config = dict(
    time_shift_ms=100,
    text_encoder_fused_qkv=False,
    adamw_lr_other_params=0.00088,
)
Rows from block 2 of the audio encoder of a small contrastive audio-text model, named by matrix and row number. Rows with one number belong to one neuron. Each number is 128 + 24 x the weight over its row's rms, rounded and kept within 0 to 255. All counts start at 0.
Before each neuron's rows are labels from the 100 clips, of 14976, where the neuron reaches its highest value: "responds to" is what is common among them; "loudest band" is the band of the loudest frequency at the time of the peak. Only what is clearly more common there than usual is listed. The data: simulated sounds of rotating machines with and without faults. In brackets: how many of the 100.
# fc1: first MLP up (encoder.blocks.2.ff1.fc1.weight, 640x160), inputs 0-53
# fc2: first MLP down (encoder.blocks.2.ff1.fc2.weight, 160x640, transposed), outputs 0-53

responds to: turbine (93)
loudest band: 2000 to 4000 Hz (47); 4000 to 8000 Hz (37)
fc1.527 [ 94 181 137 128 128 145 128 114 141  94 124 171 119 124 128 128 128 169 120 163  84  94 111 110 128 186 152 131  93 167 128 180  71 128 161 124 128 128 128 147 128  88 128 141 122  98 114 108 128 151 128 128 182 152]
fc2.527 [118 153  74 108 184 140 100 128 109 128 100 109  44 128 128 137 130 135 115 113 190  80 143 116 163  99  97 140 115 117 128 128 126 163 123 128 134 164 128 155 128 128 128 118 131 128  97 102 126 142 128 126 128 128]

responds to: clipping (77); text has "clipped" (77); conveyor (65); thin (high-pass) (35)
loudest band: 1000 to 2000 Hz (59)
fc1.188 [128 112 128 144 140 106 128 145 143 142  97 193 126 147 121 113 126 128 128 112 128 128 156 128 146 146 136 103  83  98 162 141 150 135 128 118 135 128  72 128 113 152 121 150 104 128  66  90 116 164 104  82 166 105]
fc2.188 [136 128  97 128 178 144 114 128 135  98 165 167  99 129 127 140 144 110 128 131 143 128 143 193 123 128  79 137 142 128 124 146 128 148 172 201 124 141  95 178 125 117 128 128 147 128 129 131 112 127 155 149 169 133]

responds to: pump (51); thin (high-pass) (42); fan (31)
loudest band: 500 to 1000 Hz (32)
fc1.181 [ 83 138 128 153  96 128 128 114 128 128 128 171 128 128 128 175 140 105  96 128 128 147  94 106 128 145 128 129 115 128 128 157 162 181 142 106  80 128 128 107 128 155 128 144 128  99 111 105 128 147 148 128 109 128]
fc2.181 [139 137 128 168 140 128 132  96 128  84 128 128 169 144 129 113 170 128 119 128 128 130 149 152  94  94 113 125 102 128 124 128 195 123 132 128 128 128 128 145 157 147 133 128  96 128  53 142 128 124 181 115 150 190]

responds to: conveyor (92); speed: slow (66); muffled (low-pass) (65)
loudest band: 1000 to 2000 Hz (56)
fc1.536 [128 128 108  74 180 121 128 142 128 173 115 128  87 134 160 128 118 128 179 128 117 103 123 128 128  99 116 111 128 117 128 128 138 142 128 118 156 121  82  93 156  54 128 128 161 110 135 105 128 128 128  67 128 128]
fc2.536 [128  95 187 128 128 128 122 143 113 149 166 182 128 113 128 128  87 128 122 128 109 142  84 131 157 128 137 179 100  92 132 128 151 112 126 128 115 128 128 128 118 157 130 107 186  98 173 128 144 128 119  85 128 128]

responds to: turbine (62); rattle (43); thin (high-pass) (40); machine: piston engine (32)
loudest band: 4000 to 8000 Hz (40); 2000 to 4000 Hz (33)
fc1.627 [128 128 104 128 117  86  88 138 135 161  86  96 108 128 151 128 128  75  96 128 121 150 128  96 128 101 128 128 128 139  85 153 118 106 128 146 123 122  94 151 128 128 128 184 112 133 116 128 140 117 128 171 146 128]
fc2.627 [181 159  61 121  92 128  99 128 114 128 121 128  94 176 128 128 128 128 102 128 196 128 128 134  77 123  95 168 128 128 128  76 105  77 136 158 145 143 163  99 128 128 134 132 159 116 140 111 128 128 132 146 157  95]

responds to: turbine (59); thin (high-pass) (58); air leak (35)
loudest band: 2000 to 4000 Hz (52); 4000 to 8000 Hz (35)
fc1.300 [132 145 128 127 128 131  92 138 128 128  93 128  56 128 128 128 157  89 128  83 136 115 128 126 108 128  89 105 149 160 166 128 113 129 109 133 101 119 135  90 112 112 128 128 128 152  76 196 132 128 169 128 128 128]
fc2.300 [128 135  82 150 128 153 128 122 128  78 149  92 157 170 130 149 161 128 121 128 128  85 128 128 128 154 128 138 128  98 128 128 125 128  97 151  91 145 104 128  83  97 120 128 128 128 120 128 123 171 126 142 144  80]

responds to: pump (44); rattle (32)
loudest band: 500 to 1000 Hz (36)
fc1.545 [151 128 130 128 128 159 141 142 137 148 151 155 151  85 152 151 102 144 153 111  91 128 128 162 131 128 128 140 185 128 100 128 177 102 154 125 107 145 147 162 173 128 125 155 128 132 137 131 128 116 128 117 170 112]
fc2.545 [138 128 178 128 178 128 157 128 128 138 144 132 199 128 128 128  91 128  96 142  89 166 128 160 128 127 128 128 101 168 128 148 214 128 128 155 128 128 114 127 149 128 128  84 128 128 111 128 128 131 128 128 128 128]

responds to: quiet level (90); conveyor (88); speed: slow (72)
loudest band: 1000 to 2000 Hz (62); 500 to 1000 Hz (36)
fc1.143 [108 128 104 128 128 170 144 128 125 105 144 128 100 128 158  85 137 128 128 143 128 156 155 144 178 135 169 129 128 147 121 107 128 147 163 120 151 117 128 158 101 128 128 134 154 128 132 113 120 128  93 128 107 102]
fc2.143 [156  96  59 135 169 106 134 128 128 130 128 127 128 128  96  74 123 112 114 107 115 113 128 147 152 128 107 127 128  90 136 108 102 128 135 101 108 165 118 162 145 127 133 128 169 126 133 128 128 111 128 133  69 133]

responds to: state: faulty (90); fan (36); air leak (35)
loudest band: 2000 to 4000 Hz (29)
fc1.83 [128 137 133 164 120 102 128 128 144 102 101  92 168 128 128 128 102 128  96  59  49 128 150 130  65 128 111 111 128 124 118 128 128 148 128 133 128 112 111  97 134  79 141 128 152 102 158 167 128 128 111  91 161 128]
fc2.83 [149 132 128 150 124 135  87 110 128  70 132 128 187 128 122 142 128 128 109 119  50 113 111 128 128 128  95 101 122 123 141 127 145 125 130 104 105 156 124 128 128 112 128  78 143 128 104 128 140 144 128 124 128  87]

responds to: clipping (77); text has "clipped" (77); conveyor (56); thin (high-pass) (31)
loudest band: 1000 to 2000 Hz (56)
fc1.414 [142 119  88 140 167 128 134 128 114  88  86 163 135 117 134 128 128 128 128 133 128 156 159 142 158  88  71 116 129 101 114 149 170 128 128 128 151 175  90 128 101 128  79 128 125 122  97 120  72 161 128 128 131 109]
fc2.414 [144 128 153 138 155 138 128  85 148 120 128 171 147 108 128 120 151 110 128 182 136 128 128 185 128 137 148 110 128 130 102 171 209 133 163 175 133 156 128 154 128 120 140 128 130  91 113 162 128 128 123 141 178 150]

responds to: quiet level (94); reverberation (74); text has "reverberant" (74); conveyor (69)
loudest band: 1000 to 2000 Hz (60)
fc1.574 [128 119 142  74 104 128 128 100  93 130 153 136  81 128 128 130 128 160 190  95  90 128  69 156 128  69 137 115 128 123 104 128 111 170 123 128 100 130 128 128 116 115 128 128 113 111  84 128 106 156 146 128 144  98]
fc2.574 [128 126 207 124 141 128 126 145 128 128 149 119 172 141 111 128 128 114 116 154  91 160 142 128 190 108 128 128  31  82  76 147 124 154  84 128 103 164 126 128 128 128 168 103 128 123 128 126 128 128 161  92 129 128]

responds to: thin (high-pass) (50); clipping (35); text has "clipped" (35); turbine (33)
loudest band: 2000 to 4000 Hz (37)
fc1.357 [150  99 145 113 151 163 157 118 128 112 117 128 165 155 148 124 161 130  96 145 121 128 121 139 128 128 122 142 153 118 128 128 149 128 128  96  89 184 100  89 128 128 121  85  94 128  90 128  99 151 131 128 168 128]
fc2.357 [ 96 148 102 132 146 113 114 119 128  95 160 170  90 104 127 145 143 121 128 113 158 114 160 139 122 128 108 127 163 128 118 138 166 157 132 163 126 128 103 198 128 104 128 130 134 147 117  97 112 146 133 126 158 147]

responds to: quiet level (88); muffled (low-pass) (71); reverberation (64); rattle (54)
loudest band: 500 to 1000 Hz (35); 250 to 500 Hz (30)
fc1.168 [135 128 157 103 125 128 128 150  83 158 128 146 122  69 108 144 163 128 200 128 128 126 137 101 128  74 148 134  87 155 128 131 128 128 143 116 114 150 113 147 160 128 128 135 128 128 119 128 128 128 128  46 128  87]
fc2.168 [132 140 128  97 166 128  96 149  85 184 130 161 143 128 116 148 128 117 121 128 160 134 138 128 162 126 122 160  38  68 105 140 128 128 141 132  97 122 145 128 141 128 129 102 128 128 138  84 128 153 121 108  92 145]

responds to: conveyor (80); thin (high-pass) (74)
loudest band: 500 to 1000 Hz (51); 1000 to 2000 Hz (41)
fc1.79 [114 116  98 128 170 128 128 128 128 153 128 128  69 128 128 143 128 135 167 128 128 128 123 128  97  96 114 128 133 128 167  84 135 128  95 128 141 128 128 128 128 117 128 117  99  71 155 128  87 128 128  84 128  97]
fc2.79 [139 128 128  81 111 138 128 126 116 128 128 153  91 112 159 128 143 128  89 100 128 128 167 102 128 177 128 149  89 125 128 136 145 152 128 138 115 105  67 147 128 141  99 119 103  90 128  65 128 128 128  94 105 128]

responds to: speed: slow (64); thin (high-pass) (59); compressor (54)
loudest band: 2000 to 4000 Hz (42)
fc1.230 [170 128 115 128 105 158 124  83 138 128 128 144 128 128 101 113 128 128 106  90 101  85  67  80 128 150 127 108 120 169 128 128 128  90 108 100 113 128  75 145 143 132 128 178 128 151 128 128  83 149 174 128 128 105]
fc2.230 [109 109 106 106 165 114 164 136  64  83 135  51 128 128 124 140 128 128 128 128 144  94 141 144 140  90 134 101 133 153 119 117 128 132 133 113 120 109 128 150 139 105 120 128 128 143 106 143 168 129 128 138 110  93]

responds to: muffled (low-pass) (88); conveyor (68)
loudest band: 250 to 500 Hz (33)
fc1.344 [110 176 138 125 127 128 143 124 128 128 125 128  91  94  96 132 167 137 152  88 146 128 104 140 118 121 105 152  79 134 128 128 156 141 111 159 128 105 106 148 128 128 104  95 128  52 147 113 128 103 112 128 128 146]
fc2.344 [ 92 124 128  90 142  87 101 128  97 128 144 175 128 118 128 155 128 128 111  96 124 128 150 128 127 128 128 165 128 103 157 119 131 118 106 141 100 120 106 128  95 125  92 108 138 120 128 110 154 134 153 113 128 152]

responds to: rattle (49); clipping (25); text has "clipped" (25)
loudest band: 1000 to 2000 Hz (33)
fc1.206 [128 128 154 128 128 128 130 113 134  79 142 142  93 161 129 153 167 106 139 155 128 128  56 128  93 113 140 128  98 144 128 194 135 128 128 128 143 132 128  96 173 206 128 128 128 149 128 141  89 126 128 108 116 134]
fc2.206 [128 128 128 128  95 128 128 165 134 116 128 189  94 128 147 141 119 128 163  94 128 128 166 112 128 128 106 160 155 113  98 128 128 128  77 128 161 145 157 128 128 128 169 141 148 132  71 130 128 128 162 112 128 161]

responds to: rattle (44); thin (high-pass) (34); grinding (33); pump (31)
loudest band: 1000 to 2000 Hz (42); 500 to 1000 Hz (41)
fc1.126 [123 136 141 115 122  96 151 128 148  90 145 128 156 128 128 145 112 127 128 142 116 132 154 128 212 128 140 113 179 167 156 128 186 163 144 134  96 105 109 161 115 178 107 109 149 128 100  98 128 160 146  81 120 137]
fc2.126 [162 128 147 124 123 128 128 108 128 169 128 128 163 126 128 128  98 144 164  76  75 111 128 154 128 146  87 134 163 128 128 128 190 106 128 121 138 157 128 128 135 128 153 130 128 128 128 157 102 131 128 128 128 128]

responds to: reverberation (84); text has "room" (84); text has "reverberant" (84); conveyor (51)
loudest band: 1000 to 2000 Hz (38)
fc1.504 [158 139 128 107 153 131 128 131 128 128 126 128 109 128 102 145 128 128 128  79 110 128  69 137 151 142  92 113 128 128 128 118 128 182 128 103 128 164 120  92 128  57 128 128 128 159  66 120 145 128 128 128 128  92]
fc2.504 [128 145 128 127  87 128 102 111 149 139 128 153 154 160 128 158 106 128 111 154  74 128 105 101 180 128 159 128  62  93 128 134 118 149 102 128 126 119 141 165 128 128 128 115 174  99 128 128 124 148 109  78 162 123]

responds to: bearing knock (53); air leak (46)
loudest band: 4000 to 8000 Hz (31); 2000 to 4000 Hz (29)
fc1.501 [128 156 113 135 128 128  67 173 128 128 139  98 117  88  94 128 172 128  96 136 100 124 118 147  87 161  94 128  78 184 142 128 128 143 128 104 138 114 142 101 128 112 107 106 131 166 128 146  89 119 125 128 147 124]
fc2.501 [129 144  98 141 110 155  86 145 128  82 107 100 128 177 128 150 128 128 133 103 151 108 102 128 143 165 128 127 164 130 138 128 128  98 128 145  86 128 128 128 128  66 136 128 128  92 112 142 128 172  96 128 188  81]

responds to: thin (high-pass) (54); conveyor (39); compressor (35)
loudest band: 2000 to 4000 Hz (54)
fc1.56 [119 146 128 128 128 176 128 123 128 128  89 161 144 135 128 128 156 132  67 111 101 128  99 100 128 128 109  91 149 128  97 118 140 139  71 128  75 144 128 128 128 157 128 146 118 128 128 128  98 128 177 154  92  72]
fc2.56 [158  94 117 114 132 108 216 145  79  92 110 128 154 139 128 128 159 151  98 128 128 102 155 154  25 107 115 128 123 120 108 115 169 114 128 144 134 128 155 128 139 165 146 128 137 169  88 113 175 133 116 182 128 145]

responds to: gearbox (94); state: normal (72); text has "fault" (72)
loudest band: 500 to 1000 Hz (55); 1000 to 2000 Hz (41)
fc1.464 [116  91  68 175 128 128 161  93  96 128 148 147 128  88 168 139 128 126 128 128 101 113 102 128 128 137 104 146 146 123 168 128 165 138 128 158 143 174 153 128 171 146 128 131 142 128 114 107 109 144 133 109 173 139]
fc2.464 [128 128 159 129 172 135 128 128 128 138 163 132 131 128 140 120 128 106 112 128 115 128 162 135 139 106 128 128 128 171 128 157 213 128 128 150 141 115  99 165 143 128 140 114 120 131 116 128 143 149 173 128 128 182]

responds to: quiet level (93); conveyor (92)
loudest band: 1000 to 2000 Hz (69)
fc1.232 [130 128 128 128 140 128 137 151 131 162 181 128 128 128 116 128  81 147 128 128 108 101 128 128 155  89 128 130 166 124 118 128  73 128 124  97 150 151 119 125 130 128 128  97 149 104  80 138 117 128  72  70 117  99]
fc2.232 [170 126 161 102 139 110 100 128 123 128 128 128 132 133 123 164 190  82 144 159 104 138  87 141 135 128  89 149  71 128  90 128 110 145 131 128 128 152 128 128 175 163 161 128 117  81 103 128 109 174 156 104 135 119]

responds to: compressor (56); thin (high-pass) (38)
loudest band: 2000 to 4000 Hz (35)
fc1.586 [124 110 164 131 128 135 128 128 128 128 126 128 143 128 128 186 128 151 137 140 112 145  60 128 119 104 128 168 128 151 128 106 183 128  96 117  73 103  91 128 168 212 128 146 104 144 128 128  93 168 144 100 142  97]
fc2.586 [128 120 128 109 114 116 128 128 128 106 128 128 135 143 128 134 128 128 128 128 128  86 148 128  84 128 109 128 191 128 100 128 162 110  89 100 189 134 160 141 128 130 134 128 132 128  71 115 121 128 124 128 145 154]

responds to: conveyor (82); speed: slow (77); state: normal (77)
loudest band: 250 to 500 Hz (38)
fc1.47 [119 131  70 128 139 112 128 128 148 145 122  81  99 128 128  86 138 124 128 150 137 128 127 143  78 128  82 128  95 133 176 103 146 151 100 128  98  96 110 102 134 128 168 140 136 128 165 131 117 128 106 162  89 168]
fc2.47 [104 110 103 171 128 144 144 150 128 138 128 148 120 141 128 128 125 136  53 120 128 120 139 128 122  89 128 140 167 128 128 106 149 128 130 142 128 139  67 128 128 150 122 109 128 105 138  85 128 114 132 128  89 128]

responds to: turbine (85)
loudest band: 2000 to 4000 Hz (37); 4000 to 8000 Hz (26)
fc1.488 [148 142 110 161 128 128 122  75 136 106 151 179  96 129 166  77 143 128 128 139 128 128 164  88 116 187  85 128 128 128 168 128  77 172 154 111 175 206 128 128 128  87 116 128 125 135  80 128 128 128 164 128 156 163]
fc2.488 [109 143  85 141 128  89 106 128 128 103 150 121 128  83 121 156 133 117 128 133 165 128 119 111 213 136 126 104 174 103 129 128 112 154 116 128 128 128 119 176 126 128 127 128 128 131 132  99 119 123 114  91 166  95]

responds to: gearbox (29)
loudest band: 500 to 1000 Hz (34)
fc1.197 [146 128 127 123 128 128 123 144 128 115 124 136 112 128 162 121 128 126 146 137 109 128 113 154 114 136 128 136  88 153 128 138  85 150 127 103 135 173 193 152 128  87  54 136  60 128  58 104 128  99 152  71 142 120]
fc2.197 [ 82 128 119 164 135 128 128 128 128 121 165 132 177 127 141 138 157 113 114 132 128 153 175 107 170 128 128 115 140 128 138 145 128 128 121 128 111 120  86 128 128  99 128 128 100 128 109 112 128 145 149 116 166 190]

responds to: conveyor (95); quiet level (64)
loudest band: 1000 to 2000 Hz (72)
fc1.521 [128 154  94  91 126 163 112 128 128 168  98  85 136 166 116 112  82 126 128 149 106 128 117 128 185 128 122 128 128  98 168 145  91 167 171 128 140 128 125 145 128 128 142 128 128  82  83 106 100 163 128 128 121 117]
fc2.521 [117  96 102 117 170 115 107 128 140 128 153 128 128 128 130 147 144 117 128 128 128 160 114 158 176  84 125 124 116 128 128 128 134 168 178 151 128 128  79 215 128 128 156 135 126 128 128 168 128 123 125  99 116 165]

responds to: muffled (low-pass) (91); pump (46)
loudest band: 500 to 1000 Hz (38)
fc1.256 [128 160 141 128 128  95 151 113 122  95 173  84 175 103 142 128 128 160 198 148 128 155  96 128 144 128 156  88 117 128 112 169 161 153 104  85  93 128 104 147 128 128  94 127 128  86 118 117 147 103 128  83 147 128]
fc2.256 [128 128 205 128 161 126 136 128 128 188 148 159 149 128  88 128  65 128 109 128  89 140 128 128 128 128 128 147  37 134 128 128 197 113 110 128 122 128 116 125 147 141 128  66 128  76 128 143 152 110 134 105 110 128]

responds to: conveyor (79); thin (high-pass) (43)
loudest band: 1000 to 2000 Hz (56)
fc1.309 [128 128 108 123 167 143 157 169 171 128  83 128 114 128 118 128 150  91  92 128 111 142 138 120 104 146 128 128 128 158 138 124  80 121 118 128 145 128 182  91 162 107 154 128 125 165 128 105 153 128 121 128 105 118]
fc2.309 [163 128 150 109 109 140 126 114 131 114  85 174 128 128 137 129 128 170  96 108 111  62 165 150 136 105 142 108 121 126 101 128 128 115 128  88 106 149 138 126  99 159 119 128 159 128 128 157 128 121 128 136 128 133]

responds to: gearbox (76); clipping (40); text has "clipped" (40)
loudest band: 1000 to 2000 Hz (50)
fc1.223 [ 89 102 121 109 160 128 160  92 124 147 119 165 113 128 129  85 137 128  53 146 103 128 107 182 168 153 162 156 113 114 145 128 159 132 128 120 155 170  94 141 128 128 128 100 104 128 116 128 128 112  99 128 177 134]
fc2.223 [128 128 143 132 139 118 122 132 128  80 140 194  69  90 106 122 128 115 105 137 161 127 163 163 128 128 145 134 145 107  98 158 128 116 128 128 172 132 114 167 136 128 128 120 163 128 121 117 143 128 157 145 142 192]

responds to: state: faulty (84); rattle (58); fan (37)
loudest band: 500 to 1000 Hz (44); 1000 to 2000 Hz (35)
fc1.59 [128 128 142  89 128 128  78 136 128 134 152  57 108 128 178 118 119 128 184 112 125 130 133 133 196 104 121  94 162 128 136 128 136 183  98 128  99 135 128 108 128 164  87 128 123 154 117 189 120 147 128 122 146 128]
fc2.59 [128 128 128 128 132 128 131 129  76 171 128 114 128 128 128 128 134 133 183  75  94  96 113  91 125 147  60 161 177 128  87 128 131 128 153 128 135 152 160 127 126 128 137 100 128 140 138 175  83 127  99  99 128 109]

responds to: muffled (low-pass) (73); conveyor (69); reverberation (62); text has "reverberant" (62)
loudest band: 250 to 500 Hz (43)
fc1.96 [128 128  93 128 128 128 147 126 128  98 128 162 121  85 142 146 103 128 186  85 121 107 128 156 146 128 128 128 128 147 128 133 128 112 128 162 172 109 125  98 119  72  96 164 128  77 169  98 119 128  84  89 190 105]
fc2.96 [119 106 196  95 144 118 144 128 134 128 169 144 128 128 113 146  68 148 128  93  77 103 128 128 128 128 126 146  79 104 128 128 180 161 136 128 112 128 119 128 128 121 130  92 142 114 171 128 149 128 128 128  86 163]

responds to: thin (high-pass) (50); gearbox (37); turbine (35)
loudest band: 1000 to 2000 Hz (33); 2000 to 4000 Hz (32)
fc1.196 [128 163  80 128 112 119 124 116 124 128 167 181 148 102 113 167 169 128  90 148 128 128 128 114 123 128 128 134 128 128 172 106 128 119 162 111 128 164 157 128 140 109  78  93 111  91  96 116 139 128 157 128 184 128]
fc2.196 [ 92 128 128  85 175 115 128 128 101  76 128 163  90 128 142 132 156 115 115 107 165  86 128 123 202 117 134 128 151 128 128  89 133 174 162 128 128 118 137 167 128 128 154 128 125 166  97  90 124 135 138 128 128 172]

responds to: thin (high-pass) (44); grinding (41); machine: conveyor (34); clipping (28)
loudest band: 1000 to 2000 Hz (50); 500 to 1000 Hz (33)
fc1.28 [140 146  95 144  95 128 128 128 137 125 145  67 136 128 164 128 128 128 139 158 150 128 159 104 179 103 152 141 104 137 128 128 169 128  87 154  93 145 109 128 131 188 128 128 128  88 120 128  95 128 157 128 185 107]
fc2.28 [136 109 130 128  92  96 145 112 128 128 129 128 128 112 122 128 142 128 135 128 128 128 131 162 102 142 128 128 191 122 128 128 162  80 128 105 145 127 128 163 128 128 142 151 128 133 114 128  93 109 123 128 145 128]

responds to: compressor (47); bearing knock (41); air leak (32)
loudest band: 2000 to 4000 Hz (44)
fc1.431 [128 128 160 128 102 128 105 152 128 180 104 162  96 154  97 135 152 127  89  75 128 144 156 147  90 161 145 118 149 104 128 128  95 166 176  83 143 150 128 119 128 127 128 167 103 128 128 105 134  78 128 128 121 128]
fc2.431 [153 128  93 128  88 128  87 119 127  83 137 128 128 149 128 128 154 128 128 128 128 149 128 147 128 128  94 128 155 146 113 157 113 108 143 181 144 112  82 184 128  94 128 117 127 128  80 135  95 155 102 128 199  83]

responds to: conveyor (43)
loudest band: 2000 to 4000 Hz (35); 1000 to 2000 Hz (33)
fc1.523 [142 169 128 128 102 142 128 128 133 156 127 147  90 139 128  81 127 139 128 176  71 167 102 165 142  91 128 109  98 161 128 100 128 150 156  90 123 128 117 109 128  98  90  87 156 171 120 128 128  97 117  98 108 128]
fc2.523 [114 156 144 128  94 138 105 111 128 118 128 117 128 128 128 142 155 128 109 151  83 152  98  96 169 133 149 128  89  89 140 137 110 160 104 107 102 128 128 165 167 142 136 128 128 105 108 128 128 116 129  97 183  94]

responds to: speed: slow (62); thin (high-pass) (40); grinding (40); machine: pump (33)
loudest band: 1000 to 2000 Hz (47); 500 to 1000 Hz (40)
fc1.243 [102 128  82 177  84 138 154 128 131 128 128  98 128  87 167 128 133  71 172 142 111 147 128 114 153 128 128 132 128 139 142 127 176 143 128 151  91 135 128 128 128 159 128 128 155 124 151 127  91 128 119  99 152 107]
fc2.243 [128  97 140  91 128 115 128 112 128 156 128 137 128 111 134 128 123 128 142 128  79 128 143 204 127 143 132 116 156 128 142 128 186 128 128 109 136 128 128 159 152 144 126 118 128 128 107 156  95 124 128 149 138 148]

responds to: bearing knock (61); air leak (48); thin (high-pass) (46)
loudest band: 4000 to 8000 Hz (44); 2000 to 4000 Hz (42)
fc1.525 [113 123 145 128 108 131 101 166  88 154  87 128 128 166 112 154 160 128  61 127 106 100  92 129  66 148 107  99 145 128 118 128 104 128 154  94 105  90 128  97 115 128 104 114  85 181 116 177 128 128 191 128 148 128]
fc2.525 [116 142  68 152 131 128  95 128 123  64 128 111 156 133 115 149 179 148 105 113 137 128 150 100 139 139 128 128 169 128 128 128 128 120 128 128 106 152 128 128 110  50 136 100 128 128  94 128 115 157 128 128 162  91]

responds to: quiet level (100); gearbox (51); fan (45)
loudest band: 1000 to 2000 Hz (49); 500 to 1000 Hz (36)
fc1.336 [155 116  99 183 102 128  90 140 128 155 160 109 121 109 144 136 128 150 177 128 128 128 138 106 146  94 121 145 128 144 128 115 105 128 142  83  89 141 128 126 128 128 112 151 165  84 125 143 128 110 118  93 145 169]
fc2.336 [128 137 138 135 128 141 110 128 125 131 157 126 147 128 128 153 128 105 128 161 128 128 128 107 175 149 128 108  59  97 162 128 121 145 117 116 128 128 128 157 128 128 151 102  97 119 110 128 128 135 134 147 128 115]

responds to: pump (85); state: normal (71)
loudest band: 250 to 500 Hz (34)
fc1.555 [128 128 101 174 128 184  98 127 121 142 169 121 128 124 152 132 174 101 168 114 131 128 138 128 109  87 107 128 123 109 107  94 132  89 113 175 128 128 128 128 128  96 128 128  56 112 111 159 152 135 145  98 128 150]
fc2.555 [119 127 137 157 187 130 128 128  97 171 128 112 118 106 128 121 128 128 128 105 144 128 128  65 113 161 156 128  53 128 128 142 136 165 128 128  96 107 121 108 112 126 110 132 129 128 128  95 138 128 128 159 152 147]

responds to: reverberation (79); text has "reverberant" (79); thin (high-pass) (62); conveyor (53)
loudest band: 500 to 1000 Hz (47); 1000 to 2000 Hz (41)
fc1.63 [109 147 128 124 157  75 170 217 210 121 100 128 120  89 128 128 161 128 149 111 128 128 128 128  94 128 105 128 152 118 128 128 112 156 102 128 128 110 117  97 128 146 151 128 128  88 184 128  98 128 150 141  65 150]
fc2.63 [122 128 156 109 128  97 128 148 104 123 108 218  89 128 124 136 151 128  89  95 128 109 155 151  98 117 144 128 120 128 135  96 112 104 101  97 128 166 128 112 109 128 119 110 128 114 106  97 128 150 125 122 131 128]

responds to: gearbox (78)
loudest band: 500 to 1000 Hz (58); 1000 to 2000 Hz (36)
fc1.145 [142 144  94 211 135 108 177 128 128 128 128 128 103  94 128 116 147 143 155 128 111 168 132 128 118 105  87 131 128  85 163 128 161 128 137 128 149 189 124 149 137  94  88 128  85 157 128 128 128 108 128 128 154 128]
fc2.145 [128 128 133 106 194 128 128  79 128 124 148 128 140 135 144 123 100 128 128 156 142 128 149 137 151 131 128 114  81 204 142 175 184 148 166 119 122  86  95 169 128 150 128 128 128 121 115 151 128 147 165  94 128 190]

responds to: rattle (63); thin (high-pass) (32); conveyor (30); muffled (low-pass) (28)
loudest band: 1000 to 2000 Hz (57); 500 to 1000 Hz (38)
fc1.22 [128 184 128 119 128 128  95 128 128 128 128 109 111 112  94 157 128 150 203 132 159 113 128 128 204 128 128  97 104 128 148 128 128 128 182 155 103 102 128 144 122 160 111 132 128 155 145 128 128 150 128 197  85  85]
fc2.22 [110 110 104 133 128 114 128 128  51 128 128 128 132 128 106 129 128 113 128  55 142 128 129  93 128 128 115 128 223 128 128  86 128 128 128 128 138 128 137 128 112 128 136 128 149 133 128 128 123 128 139 128  57 110]

responds to: pump (95); state: normal (71); text has "fault" (71)
loudest band: 500 to 1000 Hz (35)
fc1.24 [111 106 134 165 131 116 128 172 102  88 147  93 128 128 113 169 149 139 167 177 128 168 144 128 106 113  87 115 135 112  98 131 180 164 128 132 118 151 128 118 128 138 128 128 108 119 145 101 128 128 154 128 128 128]
fc2.24 [150 128 139 176 140 148 128  68 123 184 128 146 168  93 125 110 111 128  98 123 117 155 128 128 130 171 182  97 106 180 114 146 158 128 128 128 183 133 120 128 128 125 154 128  96 128 107 128 128 121  99 128 122 128]

responds to: conveyor (100); state: normal (75); text has "fault" (75)
loudest band: 250 to 500 Hz (43)
fc1.561 [129 128  92 131 129 128 128 185 197  77 112  86  93 121 121 121 164 144 145 112 155 150  79  91 121 110  84  89 102 155 138  80 122 121 102 128 128  84 128 106 128 107 128 128 115  97 191 128 139 128 128 128  99 143]
fc2.561 [ 87 128 129 104 128 128 128 128  83 135 129 145 117 143 130 153 128 128  97 125 105 122 128 128 164  97 147 160 107 128 189 128 143 128 127 155  98 128  91 132 117 146 113 127 147 132 128 128 179 114 170 152 140 128]